python train.py --arch="dit" --conditioning="none" --cond_dim=128 --mlp_ratio=3 --fused_qkv=false --qk_norm=true --layers=8 --lr=0.0014 --ema_decay=0.99 --batch_size=128 --epochs=12.3 --warmup_steps=1960 --weight_decay=0.05
Rows from block 2 of a small image diffusion model, named by matrix and row number. Rows with one number belong to one neuron. Each number is 128 + 24 x the weight over its row's rms, rounded and kept within 0 to 255. All counts start at 0.
After each neuron's rows are labels from the 100 images, of 14976 (inputs lightly noised), where the neuron reaches its highest value: "strongest on" is what is common among them. Only what is clearly more common there than usual is listed. The data: close-ups of made-up surfaces with and without defects.
# fc1: MLP up (model.blocks.2.mlp.fc1.weight, 384x128), inputs 0-127
# fc2: MLP down (model.blocks.2.mlp.fc2.weight, 128x384, transposed), outputs 0-127

fc1.156 [208 103 131 120 118 137 132 117 112 117 113 151 130 171 124  79  88 138 117 143 107 118 143 140 148 144 130 173 115  85 154 129 111 146 175 135 135 112 129 109 151 134 147  89 202 158 108 124 148 137 170 102 126 132 170 142 155 170 151 138 112 119 147 132 151 115 121 149 115 149 160 119 127 117 110 118 142 142 152 152 162 159 123  95 125 124 148 188 123  94 130  77 108 160 129 101 134  94 160 137 128 124 146 137 139 106 124 131 154  83 126 109 146 103 120 134 132 145 160 154 100 150  97 148 134 101 125 130]
fc2.156 [102 134 151 164 136 158  93 121 136 142 128 173 140 149 115 134 125 130 144 143 134 155 124 103 164 106 165 110 111 123 146 139 125 152 127 135 143 113 108  66 150 150  93 112 165 123 145 105 124 109  77 124 120 141 126 144  78 141 103 131 133 163 157  93 121 160 154  94 102 139 160 104 139 144 154 162 172 116 150 131 113 120 136  94 126 141 125 140  90 128 142 178 108 124 131 153 126  96 157 120 145 118 106 113 120 165 107 141 112 100 180 115 115  98 107 147 147 146 119  53  96 148 121  93 114 114  82 130]
strongest on: hole; tiles

fc1.63 [110 111 138 133 106 146  94 144 140 153 114  85 119 131 184 125 108 131 102 150 114 113 100  98  96 136 169 107 135 136 138 129 142  69 177 138 174 177 144 102  99  95  79 113 121 116 120 114 152 138 100 139 196  90 120 118 124 158 106 128 115  83 107 148 138 129 113  92 122 151 159 127  91 108 131 143 106 107 149 117 114 140 130 129 121 151 126 131 103 124 125 119 120 111 108 147 142 121  99 134 115 150 103 124  99 193 135 100  96 150 106  97 119  86 137 108 120  99 114 103 129 130 123 134  75 143 110 104]
fc2.63 [137 126 159 119 165 164 121 137 109 108  97 129  89 137 149 163 123 184  98  82 144 114 152 145 134 108  86 116 125 133 148 162 100 137 111 154 114 113 134 113  96 156 167 116 138 137 118 125  90 131 146 118 117 139 113  79 132  99 144 111 160 150 136 135 125 116 131 155 134  79 123 135 183 104 134 115 121 176 147 135 112  89 132 101 104 112 121 148 194 123 100 130 143 140 109 129 128 135 137 158 196 119 140 141 146 133 103 146 159  96 145 126 145 151 122 112 174 123 105 167 129 134 135 109 152  84 172 129]
strongest on: tiles

fc1.99 [141 131 135 143 127 104 139 172 169 117  90 108 109 130 150  95 144 163 148 126 109 181 128  67 131 119 127 136 146 103 118 110 150 138 149 150 121 150 124 109  60  85 127 134 147 127 137 123 119 115 175 117 160 171 125 103 131 120  98  86 123  93 124 144 145 136 156  87 122 154 112 119 139  97 142 155 127 161 141 121 127 136 107 155 115 176 118  73 122 116 131 157 108 120 117 156 161 134 121 164 116 116 130 122  82 135 100 118 150 104  82 158 129 131 110 120 142 116 137  81 121 102 127  88 106 152 118  81]
fc2.99 [131 160 147 164 146 147 134  64 114 144 103 118 153 146 150 158 162 149 163 132 134  93 129 171 108 103  84 109 136 161 116 142  96 129  94 124 142 120  78  99  93 174 112 145 122 133 104 145 155 119  99 113 155 175 146 118  94 129 167 108 126 139  90 172 133 117 170 151 156 110 167 132 140 128 143  93 131 118 123 132  91 129 157 136 144 131 135 134 129 117 139 122 132 155 116  92 131 137  80 146 106  98 154 136 129 139  76 120 119 134 139 130 191 123 126  78 144 128 147 139 145 103 105 134 134 101 136 140]
strongest on: tiles

fc1.187 [201 156 140 137 124 113 180 146  90 164 120 121 126 153 123 142 134 131 122  85 137 126 136 121 102 182 118 136 145  99 117 131 108 143 110 155 157 140 162 118 131 124 146 122 116 148 111 100 132 169 118  94 131 156 138 145 158 106 133 100  88 101 128 126 140 173 160 110 135 163 121 130 199 112 120 135 114 130 124 160 107  81  97 100 118 121 121 117 162  73 142 142 122 121 136 156 155 161 121  95 105 118 144 136 138 128 122 124 134 136 133 126 129 167 122 112 140 139 111  98  93 119 150 128  99 137  95  51]
fc2.187 [112  94  95 174 114 142 143  55 168 104 147 129 113 178 114 104 139 144 101 190 118 140 122 171 149  94  93 109 105 118 137 140  89 157 142 137 130  91 134 101  83 123 126 164 115 115 151 107 113 149 139 138 120 130 130 126  90 112 131  87 136 172 114 128 146 140 141 114 135 130 102 103 105 122 137 160 135 118 134 123 118 144 180 105 170 150 136 139 143 110 151 123 141 135 135 179 125 113 160 147 169 135 142 142 139 154 108 123  87 149 149 135 144 164 154 104 130 163 142 149 150 130 149 103 169 118 113 133]
strongest on: tiles

fc1.234 [ 99 127 142 128 107 103 115 118  93 126 141 148 149 120 149 127 109 124 103 130  91 123 109  67 112 108 153 133 117 138 127 157 125 158 161 110 154 170 116 129 161 120 156  86 135 181 111 148 145 129 141 146 161  70 166 112 137 152 185 110  73 115 123  82 152 153 116 138 136 120 123 164 113 145  99 151 116 117 137 131 162 127 104 136 126 105  96 176 116 137 135  89 104 164 149 121 132 124 101 170 117 138 140 141 153 104 151 156 150 163 167  94 128 148 111 140 114 134 168 150 106 130  91 114 126  95 143 117]
fc2.234 [ 91 100 132 141 168 132  97 120 157 112 105 161  97 154 174 132 180 113 119 135 133 116 147 166 127 118 143 128  94 101 121  86  99  95 102 105 170  86 116 128 141 103 123  99  88 136 155 132 107 134 102 126 141 125  94 148 159 107 137 137 146 148 130 136 124 115 132  97  99 132 100  62 101 133 145 145 130 103 114 134 143  96 165 106 113 115 121 112 119 140 190 126 127 160 168 138 129 145 113 133 158 122 138  82 135 128 124 175 152 129 183 104 114 146 120 144 144 133 123  75 133 135 150 101 107 103 108 146]
strongest on: tiles; wire mesh

fc1.288 [119 133 125 128 113 136 102 136 157 146 174  97 107 153 133 108  81 177 120 111  88 120 119 108 108 134 136 134  86 101 150 121 144 117 117 180 116 144 129 101 140 143  88 129 124 119 112 149 130 104  87 114 150  77 118  82 180 132 108 101 111 107 165 129  99 111 155 112 135 165 163 119 119 143 105 160 129 140 122 137 116 115 105 105 165 145 101 113 123  91 128 136 119 133 123 107 137  87  85 126 145 106 113 122 139 128 147 158 113 114 116 127 104 140 139  84 141 150 151 103 144 199  98  88 108 174 158 128]
fc2.288 [133 149 164 100 133 129 109 114 136 132 135 129 141 174 123 164 140  89 160 134 134 116 120 190 154 115 149 108  93 122 141 155 109 125 114 165 144  86  73 148 116 122 187 145 150 121 108 136 124 119 136 154 148 146 102 106 114 109 144 129 100 106 127 157 139 128  96 136 130 158  76 134 161  95 141 113  98 154 130 130 142 127  96  81  97 175 133 138 117 124 177 127 133 115 130 116 125 132 117 126 143 106 117 154 159 149 123 146 106  76 121 106 131 133 108 108 136 155 130 117 100 167 118  93 102  78 154  72]
strongest on: tiles

fc1.100 [108 146 138 116 114 118  91 141 173 154 158 130 109 172 168  93 117 138 206 126 115 119 117 141 114 131 140 125  72  68 152 158  98 155 144 159 157  87 129 105 162 133 124  96 143 169 114 112 113 118 102 141 143 110  53 112 169 132 139 155 135 114 151 136 154 133 120 110 134 138 132 132  95 111 116 122 128 111 160 132 119 131 103 123 168 110  92 172 117 122 125 130  87 116 135 122 129 110 119 126 134 123 146 142 160 145 117 134 151 129 127 167 118 146 132 118 126 141 150  83 100 179 142 136 112 146 114 157]
fc2.100 [144 109 155 182 151 104 137  96 138 125 126 142 103 143 133 119 100 134 170 105 112  98 121 143 139 103 120 136 123 130 137 153 162 146 108 136 124 137  88 141 119 149 167  89 150 131 158 109 132 131 130 128 126 154 109 160 140 106 148 140 113 154 157 191 135 185 144  67 112 118 104 135 153 110  91 120  89 116  79 145  88 103 135 133 103  94 156 116 128 141 144 101 110 123 131 118 110 117 159 158 166 118  98 135  83 115 145 149 106 113 138 140 143 148  90 134 148  94 134 164 111 149 151 120 134 111  80  81]
strongest on: tiles; wire mesh

fc1.158 [ 85 130 145  94 130 135 145 100 137 108 139 168 160 124  97  82 115 156 122 113 111 111 106 119 122 132 132 160 137  96 163 167 135 146  88 138 136 122 139 102 113 110 174 134 127 149 132 154 132 136  97 112  89 114 139 113 110 114 121 125  81 118 173 127 166  97 139 161 160 150 113 160 143 186 144 118 131 138  98 163 138 117 129 150 176 100 144 125 130 129 147 161 105 109 106 120 142 138 157  89 136 105 117  90 149 108 180 132 146 121 146 119 112 106 126 142 153 197 122 102 112 113  94 119 131 122 183 130]
fc2.158 [152 146 148 110 130 120 108 107  77 132 116 130 136  96  85 170 134 134 135 138 221 111 112 131  91 149 141 116 127 121 152 146 127 111 127  96 143 124 114 147 137 124  89 107 122 102 116 124 117 138 132 117 147 105 133 114 133 139 149 138 170 127 147 134 135 119 125 103 128 157 157 153 134 149 149 129 121 100 125 109 133 111 125 119 141 122 122 115 161 108 124 131 103 122  78 128  89 111 141  95 182 165 117  85 155 121  84 117 133 122 124 116 131  37 147 132 158  68 125 148 122 118 151 169  97  89 128 140]
strongest on: hole; brushed metal; crack

fc1.254 [130 123 126 119 116 108 125 139 158 148 191 108 151 119 143 101 125 167 114 105 137 132  81 125 153 126 134 155 116 118 166 112 135 155 122 134 136 152 128 114 132 146 160 138 140 136 140 113 110 117 177 117 143 121 128 169 173  88 124 126 126 130 116 149  74 112 139  96 120  51 187  77 152 125 159  92 129 160 124 132 167 168 135 139 132 136  99 166 136 151 156 168 150 130 171 133 128 121 117 127 139 145 143 118 133 136 141 151 152 167 153 173 138 119 152 160 115 128 134 154 125 174  99 133 121  98 117 108]
fc2.254 [143  97 147 120 127 129 191 111 132 130 185 134 127 110 160 114 146 117 161 183 119 113  95 143 114 113 126 140 116 129 101 148 129 116  59 113 159 110 100 159 101 120 117 102 118 117 130 129 136  86 110 155 146 150 159 166 125 118 136 135 148 140 133 150  77 132 162 166 116 163 154 169 112 128 100 149 137 132 125 110 139 104  98 124 141 123 137 138  96 154 149 160 139  88 116 106 120  66  87 101 107 163 110 125  97 126 134 132 146 157 129 115 173 107 111 122 140 145 116  92 172 126  93 126 130 153 124 131]
strongest on: tiles; scratch

fc1.67 [132 150 126 139 121 158 175 152 113 157 144 141 139 142 154 136 124 131 117 175 168 111 164  84 104 122 152 146 155 102 175 141 115 133 129 132 115 167 115 133 147 139 123 137  95 106 103 143 160 156 119 100  85 142 174 116 111 160 139 146 167 196 129 122 146 118  78 157 144 119 157  71 108 111  80 120 135 132 104 179 103 145 143 112 116 137 133 145 156 181 143 113  97 128 112 142 130 155 140 127 131 152 132 119  99 102 147 116 115 119 139 109 173 130 145 125 109 152 158 138 136 100 149 122 172 124 147 130]
fc2.67 [142 142  82 117  72 140 141 111 166 120 147 147 183 128 128 170 142  92 140  82  85 131 154 163 132 109 137 148 108 138  86 157 109 161 143  98 150  89 145 106 133 120 122  81 111 112 101 143 101 148 128 132 142 163 120 144 107 156 109 101 113 185 168 116  89 144  93 130  99 150 148 132 108 116 140 120 161 113 133  88 143 157 178 129 148 116 128 109 143 154  86 127 161 117 124 144  90 131 115 127 104 149 109 155 116 155 136 140 106 134 113 114 120 153 100 102 129  91 125 119 108 122 105 134 112 146 160 119]
strongest on: circuit traces; scratch

fc1.73 [112 151 124 109  78 166 142 122 158 182 144 162 141 170 119  94 106 136 135 126  94 113 116 160 107 177 134 134 167 135 161 162 135 146 164 154 131 130 109 130 125 151 107 147 179 109 126 135 100 164 188 116 136 114 111 109 142 106 140 135 144 154 120 147  98  82 116 100 163 114 105  90 111 101 121 147 121 170 147 121 118 159 149 159 160 147 118 130 137 105  95 130 119 128 109 119 122 106 130 163 119 118 130 144 187 132 113 130 114 145 111 155 127 121 153 120 136 151 112 106 176 182 136 141 108 124 117  90]
fc2.73 [153  76 135 159 189 120 119 168 116 116 122 131 125 159 123 123 105 141 121 112 134 127 136  69 120  98 124 132 100 155 134 146 133 129 105 126 140 188  74 118 130 155 125 162 173 113 111 138 122 147  73 132 106 154 123 115 127 113 134 106  93 116 125 128  87 114 123 132 126 110 124 128 161  99 127 130 102 108 140 136 129 110  90  86 139 107 122  80 147 114 116 115 135 129 116 137 153 102 128 131 105  74 134 105 113 133 111 119  99 127 108 101 128 103 107 116 158  95 156 180 118 143  64 179 130 152 112 156]
strongest on: wire mesh; tiles

fc1.313 [ 96 108 128  98 110 148 106 107 181 124 132 137 151 124 124 121 138 146 123 142  94 120 102 144 104 140 126 137 124 168 100  75 126 115 133 118 134 137 123 170 106 102 164  99 113 132 152  94 121  97 121 145 152  87 103 103 166 124  90  71  93 146 141 170  98 123 104  92 153 141  88 158 108 140 139 142 122 132 192 116 145 120 147 113 141 122 164 140 111 161  98 106 113  76 115 126 118 124 127 145 154 112 142 108 178 122 110 151 108 147 121 135 107  98 158  87 126 142 115 101 143 110  97  97  98 102 144 142]
fc2.313 [ 86 107 167 153 135 163  97 160 115 107 130 123  71  91  93 123 133 115 114 126 138 146 123  98 100 118 135 104 135 103 173 144 109 159 115 133 189 137 120 175 116 140 129 116 116 130 146 106 120 107 124 114 102  91 167 145 152 103 111  91 154 103 117 128 133 134  91 163 156 151  85 107 140 117 122 133  80 146 132 146 173 105 102 130 131 134 124 155 110 179 120 134 120 145 122  72 140 137  83 138 153 135 141 138 126 116 134 141 136  96 131 135 100  91  93 137 152 122 154 160 146 131 121 170 153  83 112 127]
strongest on: wire mesh; tiles